{
  "dataset": "patchworks of several textures",
  "embed_dim": 256,
  "text_encoder_causal": false,
  "text_encoder_norm_position": "pre",
  "text_encoder_mlp_ratio": 4,
  "optimizer": "soap",
  "beta2": 0.95,
  "shampoo_beta": 0.95,
  "eps": 1e-08,
  "one_sided": false,
  "warmup_steps": 80
}
Rows from block 5 of the text encoder, named by matrix and row number. Rows with one number belong to one attention dimension. Each number is 500 + 50 x the weight over its row's rms, rounded and kept within 0 to 999. All counts start at 0. Numbers have three digits each. After the name is the row's rms in percent of the matrix's.
# q: attention query (text_encoder.blocks.5.attn.q.weight, 320x320), inputs 0-106
# k: attention key (text_encoder.blocks.5.attn.k.weight, 320x320), inputs 0-106
q.126 113:521500500462500500465565500500500521578612395500500446549396500500500537482542421459500500500480621521577472426500500500500500500500537458500412419500500597521570500500426556500547500500500500580500468449490390524500451500500555500500500500500480500550425500539540429500500605539500414500576500451500500500561500467473500
q.127 099:523565500500500500521480439500500626500500500500586457500500500445500500500561500500579500500500500448612500500500609500395539500512500500500422500500500500500500500500408553500555590500414558578500437500572500420500413542500569530500500463613443500500500500496500500500500647528550373541561451472500500422500500484557500
q.128 098:500500500462561500500500500440500500499506537517635500407500407500542528500500500553595484571500500500448587500454500416545435500530586385500410500500500533500500579500375500500500500500470500500593419500500407500500518438468407500438519500561616500500500500500500500524523439362429576500574500420448508500500418382571406
q.129 109:500596477569500449440557422439500500412559500580500432391500569422500500426483500500500500569504500578500500500500500475572431479500500500512500500500403493448500491394406489500592617500500591564500366500500591372481549500500500500571500500599500500614500532547500500500401500470436521409500500529500500529460540473500500
q.130 109:500451541533491500526447500500500500500575536500515500463500545440388571500500430404439562531435500510443500538520500500500563433500398458500500500500500385500500402510427500500500423574451500500463500508500435500567546500441500390500436409500500541500500516425466538500447529500500500425525420557500519608479378500500553
q.131 099:500586430500500500500500597500560500500440450500566500367454500500547500500446500500618586449500487441501608500500505500500500553504561500445500592500500500528500500447377500500500626500551500446500629500571500555500500500500507500414386507536500500500500500500500455561552500443484500546387500559385500466500500418534500
q.132 101:500500517500532575500539500500500500500544463600500543430500500405500396500500369500447500500539431469428500500500500500450500470400500449564500500500500444534454500443464500500434518431500598500500536564500500405568402500500500577500500553591417581532500500483500500561413408500500376500500500500606453500434500500500465
q.133 105:484500500500500500589500620500443390500500577494557500580514560500500500399545500395531560503522565462455500551561537500500545500553519637500453500453500540500500500500456440529609500529427591500473500534399418427522494461457595500498500528478341500558500366449400418590477500500500500390500500572598576500507500554548500
q.134 098:570500500650535518471426410500500422500436500500500500429376544595481500500500627442500500500500456480500431459500454524500500500449500492544500500500418447517430576419459500500452423500599477500542554467500500563500500587500413500500598500468578500592461500500411500500500500500534500500500604579500500500531442433500500
q.135 090:500500562500450500434461500562500436585500500410583470402409594463366637386500506500434500559547525500553445500545500500500461500464500483500566500575472500500500452500500500500500545500500461500417500425500500632500438506568539500353552500584500500500347458500500412606579498500500500500500672461500500614500500463500538
q.136 109:500533500625550515500500446562500500434500439423584644500587474500570456500500510500500500485500481409447500446589556500442500529571500441433457458466549500500433563552500500481500550500423500500447500500500389550560541459563500434575409481552445554465478473500500500500552565524500557434585541402500447525534601500500500
q.137 107:500500500500441500451537472468500496554521500512500432500464478500463500582445406461425500518500500500500500500500419500500500439500552444434528416491500500573377450500554500500500500500441561563500500500500454500522500531445500500588465576500500518474546382434500566429500440500577500457500500500500500392500500401500500
q.138 101:500500409540500481500500540500500598500500396500500500362634504571500500430464500500511570599414500500500500560415500429405500500420500351429573500500477500422470500500471400500522500454500602500500500500551500500500500456500511562425531492503553424500500575564544500553561500500481371460500500469500500673500500534500611
q.139 113:500500605500500423547500551500500411550627580500427500452500446500440575424500500423500500471500576536465414512434449432500500453500500407529500401500500500500578423500435512601500500585528458500500500500454500490500457500500457500500585567443500500455557500500500500550485500500500500498475500500387500500500500500500500
q.140 110:443450460500517546500500500500534554500500548548447535375556428434579489429500423470500500618500500500500483429500451571444500500500500564500574500475378500475400500500500500500615482420481507586500500409500546500441619517500599549473565594585500500500500500500503500529500574500500521604443614440500500500534569500456426
q.141 102:500500555500458500449500605576500436500451476500500500500500500468500391477575511500612500500500500500560500500430500456500416500437500500500402500500472449500500603500542500466459500500500500362435610542377500471437420403500452500422431463484500500544500560425394500577500476500500444500424500513464536500500500534500500
q.142 094:500500500500460500500500419594473576558500577500510422500500500500500500500500513564530500500458500500543565380433500500426395500500537500419500500500500529532455435500500500500440526453397500570500500500500422577586500436513500500500500555500485500432500528500534606500500489500533500500500422441516544500385528416543463
q.143 096:576571382620420432500432598588500595442500421500498447556501500500500500500500572500500500500473522578500500423500512414500548500430578583500500617500388523500500566500586404500568500500570457500559666573500500361546500500475464558500422420500500445533436500500500451500500568396446500500468442486607594500500500476500500
q.144 094:500500459467500500582584500534422500500562500448500500555404562632500500403576500500500500459500500477500500500500417500617379389500500614627500500500500469414500422500409408500500500500500500558514500596500500599500554443500500500445557500500500500388565500523602500500500580500484430427500532470398453541440500562500533
q.145 095:572591463500473576500580500500500587443500450437500544500487440538500500500500500522500400536434556524500500500500500438445500416500500391591500468500500500404500568500417500500500422500500500500500509445500565444500518458560500647544446500510604500500541528449500466500500500500602500500500546577426431500456500500379459
q.146 102:500500567500442562610568500500547500500500405585500440500531500594586500500563500468500500564500500500500519550441626482525500500500500471500500422587326500500447529550535500576577500440512500500500500398500533579500648463448500472500505500551417570467437500436400457500534500500500500500535500553500544500500587500500543
q.147 098:500467401620500500542500548400449500500386590500500500546500500500500429524500500500500466500500458576500570500500573554500500500500562603500500459500377433500500551500584500457500394508500479562500486500550500575500422425562500463403500500500500415500624516415500500483500500500467500534500522500574500500433500500526609
q.148 094:500601500624527500500500500500500500574474500581431500519464484500500500408465500617420500447500500500451500479570500500500501508485419645500521452500477500463574500442537500500500460500500500438500502538456473500500500500500500500440450500500412500529532588541500470473500432590381500451500585477605603422527459584500592
q.149 093:500434500500589500537412500444440561500417574500500500436617500500500540476500575500567419434561544500477500545500388427500500547462428500485598460576562537553593500477500500500500500500590500515500500500561530500500500500548579500500450500607536614500574500574598456500500500500639500600500500500396557512436554500487562
q.150 099:500395500640500500421594500500500500500549500500430471408500596500616561500519500500461500542500500500471500500500463443500500485500518426447600490534426552500402455545500500500500430500500500500627478500525439500471500500444598500534452500433500350426500410500527577500500451435500500551459500541500607500500500503581500
q.151 100:511500553521500500601386461500471597500500500500500500468500500500405550329500500409500577500594500600573561565500500426430513500500499477471500500500574500500442500533500500500500452458500500500406500472462586500558500500422500555374500570624455378500418500500500500500500500415500500561500500500500500552500500513500584
q.152 102:478500500500445500547500527500500549500500556500460519416500478500524435500500500500500538580500500567567500500458568500500500522562448500517412500550500405439408500500418500500500430500500582590574426505438500500534495500583503500500454500572473429500472500465548559549571437323359500579433500516545500561500500394545459
q.153 101:500500540490500446584464461500518523605500500500500500578445500500500500423500500500408471500500500600361500468500536500552447453500500500420500500500451500500581545500418500572457500500500500500500451547422500481500581623500500487500510500599462577500500593500500482521553500510574561500500500500500573472500500500500432
q.154 093:500413500500584500500500561683500525500500446500500549413500527500500487500500500608551500500500500521500500555500500500630500414500500443410440571452500500500353467443500380500606500500397500500421457500500391505500500500500540637533500500500500500500401475500500500500500457542500500500511500500500625411500500392465492
k.126 098:421500500500587500500446426500430448345500500587446461589480500500461567500500500500500500500500500517500467500500403421500504531500429516500664473500557579535552500500420500500500588500430568430500500394500564543500581500581500612500578500500513404469500579500606500535547525450575518579500485459461500500500500538500500
k.127 098:409500374500608500500603542450500406500508500544500356500500454490447500500500500500500500588424500500568500368534500591432571392500518500427511500411524500500500500500500500646500500500500500541557500552500426500500500500500458561500554500500500500561483569500423575500500507478500442333500437500603397434500387500436500
k.128 098:526500500500500469531473500443500500455500449438500413468500428381390500500500442500500500521453500485500398568596530500589500500500500498445474500480397606500526601500577500475500500499449499573594370563500542524509520500507529500500628500500500500500500569431523500500500429500635416599418500500500500500500499510500514
k.129 102:499606500500500500500500403500500500465403500478575464500539500615483500480428500500500561500500443500500361422526500452500500500435500500548500516418500394500444566479659500500462563500536589500478500440500500500500557500566500421507500351564500452407439500500406500517574500499500522561497500500601460430500418500576500
k.130 105:459500460381500500454422408500546500500401436500408500408500500470500500487500459476641525500500585500500500500500500525500500517435500500421476500420424500515500500500511416505500537500500500611500536439500448475386566549500466500500569500542443585500500562500500476500533537500644500572500574500573500539500500595500500
k.131 099:462569537367500600445500562500500625458500405500500500500518500500500500500387500458500500452500500460607557552604529441500500384445551500462500549500458500435414500538500500500532387500527626410557511500500593500443430547467500500462500441500500500500432500437451500500553500561566500500406500500559555468500500500500500
k.132 102:500500572522562529413500500560500500500500563500572571514500513474398500407500500500500500500500426500500500551583500500500477500530500500500398500410500463534560500568500540570500473516500500500500379500381500500648500500500455500434500500500602474500500526543500517567500561500557495500543500555528612500500500500500503
k.133 100:500500439509500664500442424460500575525438423565416500485500563627500500500500629500574553422470511500500470500500500458500566498549483500500449578500500345500417500536590412500500473500500536442500500500500535500500509515500500500500533543443500481500500500500588500500500500500500519584500500423557430396500500560500500
k.134 098:612500591470500510474500582426426500558562489479580577372500500500500384500504575500570594435554578523516555500404500500500500420599500500588447516542389411500500414500500513500500546500399390500500500500500525460500500467501578450500500500534500500475423500500583500433501574500501414500588500424500413586500500500473500
k.135 104:532573503500532500450500598394461500475500500500500440446414568496500426497500500500500594500395500396500500500500500427383470460525435446500404500500500500424500354409554500543500544500502452528508500500601500462431500500500500500599500437537373500500525500581500500459500500500500428568620527412442500500425451533500390
k.136 101:565500510500633500500434433439500500407513520500572500436500500500552376537483526400402500437500437565500443449411500539500500500500518429530488500614500500540500437500653448500500618500500384500500548561440500500399500500500455500500500500500428583500500611500500519434500453500500416586412500527500467500500469557476536
k.137 108:600500500500500428500574378500500500608500500479458488388450500500419500598510517633500622500569426500500558519500589500500500533548565500566523500500500561573500500565500500500500500500555500500467500430500439443500588500508621509500443470500437500500500500443425500441500500500473579450500598476500500500472500500557500
k.138 101:420500530555500500469500473458500500389460500621559500500500500500500500406500473500500478500500500500638549500433600500583540582500500500598557500500500500500500582500500500500500500500358451546569500346443500500429567500439560500496400500500500462500500587500500500570500500500500500541500500500459500374548500500500517
k.139 102:575500437500458457417598500452619606605473500473500478393510500500500500406500500500500500500421525369500416500500500484562578500500500596466500500476500397500500574500500500500593503500500500500500448452543500500421500500591339372500425500500500604417500477585500500491500425500629567500500500469560500538531500500500500
k.140 099:560500500373500500500500500564500500500400500500500500575418500500500454460500500500446500500487500476585595556500535436500500500500500500500552568440500500400500474500500500564595500567500654473634454549500570500500500500500543500500500500500500593500500427452422391551500454543500500596500500458434500595531428500500500
k.141 103:500452500525591605516583500516456455419500602556500500500572432500500361590500500500528547500447500519463611532500454432401500505595374451455500500500427446500500500469500500468500539500609567500607525500500500500500500500449466443385563500550500500496500569484500473500500500403614516544500513500506442450530500500500500
k.142 104:500522442390458474500500500500541462500500386540564472500500424561388449419499486516606500481500410520500500465500501500414500423500500465500463500425513398415528500395500500402464500566570500457500500500500562401428437459500500500500500500572500420461500528500560608500500500500500500500500534479500479544605559500500500
k.143 098:500500572500535574545422500500390388566500464524537558500500571500500576404464451488600500500552620500544587500500462512500433500519500360500500435500500500566500403500631463387500576572500500568500500441433531387398500463454573500500500470382569427613561500500500401585606474500571500500439500451545500394500574500484500
k.144 092:500437473500500500543500500391542500500477488610627536500540500500500500500500500500626500500500455500554602500500551500500520500491402500486360500489500500500500462594500500390500500500500500434500383430464416387482500473389500500335582403444412500500500500500500500500419500500500500591500500500500500421535500500454500
k.145 096:500546500500500567500546500500481500500500596500500423532500500443500500520409500449565474569497434377435448412500458500500500537396500576500500500424500415539500500500500458500500473500500463473500600500558585500500500420446500511371526542457426549457432500500556500534488428473432448500500500500478450427428500437590470
k.146 103:500460500500455486500518500500594500500500450544453409560426539500500500500500455374500488474500430436405607500422455500409500500387500569500409500500500500414500471500500462500576500500500493500589500570500500500436590560452500397500523371407500522500500500541500461500500393500500500500441560581500426500500515500530435
k.147 104:500497500465564428500547500500554537500500500500500500534567533376500417401602500500500436460541431500500500500500500500511533500500500500407500584463587418500640452500500538451559532438375572500500436554500500442500489456500601500438555500583470585489500500543539500505500544567451440500408575500536500427592481575559500
k.148 096:567500500367500538565596500500500500549333426584500580462500500552420500506532500500500555500500500500500587407550500500534623579500500484500500500558467430470500500500430500500500500500500548595522470500500500594500500500539500500500500488540500408633477534574500500617500598500500500500500567412422387611500500406565546
k.149 105:514500500441500476500529537500425549500500500584500442500500505405500500376522500500586500500603570534500500500544500500553566500500500500500436437459500495450500410500397424500500472443427602579535451489588500514431500583375518500468552500500528442523382500500500500500586437500456500500470602500500482500536479500512500
k.150 102:500561435500541557500500500433509500440449546557524500500585500500587511437500500544606492500500385500500447434500538500429459500554500596585421573537500500500592470451436454500586500500427463572500500484500480594500500500500500500444597500500500484434560463553500506434523500523500466399500500548500500500422500522450500
k.151 102:525423385461453436377489500592461500570479500500500414465500451500420500483562534500500500437500500426500397500543446500500447500434368500500500562500497500500500561500500583500469591567465500590494485475451422550540500500486500435448423581588433500547500560523500500500500500451629455428500368432489425435500485500500500
k.152 103:500555557500500500440500569398622500450500500500500520500565500521525515506476500500432500500558500500491515500500500500447500480500487454445579500562562477444575500500461500624513577500500393500500500418500407500589500455548614420432500482500511500569500500500500543580554500589544500500500500500565500648500500500500502
k.153 093:500597574500500500500415515500553500500500425500526500451500500500438500453465500589542500451500500416551503556428588438500500610500419500500500500500539500448362578500577500519566414500500500419571500500440500463565546420500500500557500500373453500500458527524500531500443500500459356500500580541500416500390500454500608
k.154 097:534500537580500448442475614500500500443500500442500585500361500573500511500517457500500500500626500500380500500399500500445500578583460577500500614412533401504558500442427439500466500500529500465450500500500500544596500550500500500443381542436526419500500500500470500457500500460466500378555458540579444416439515500500500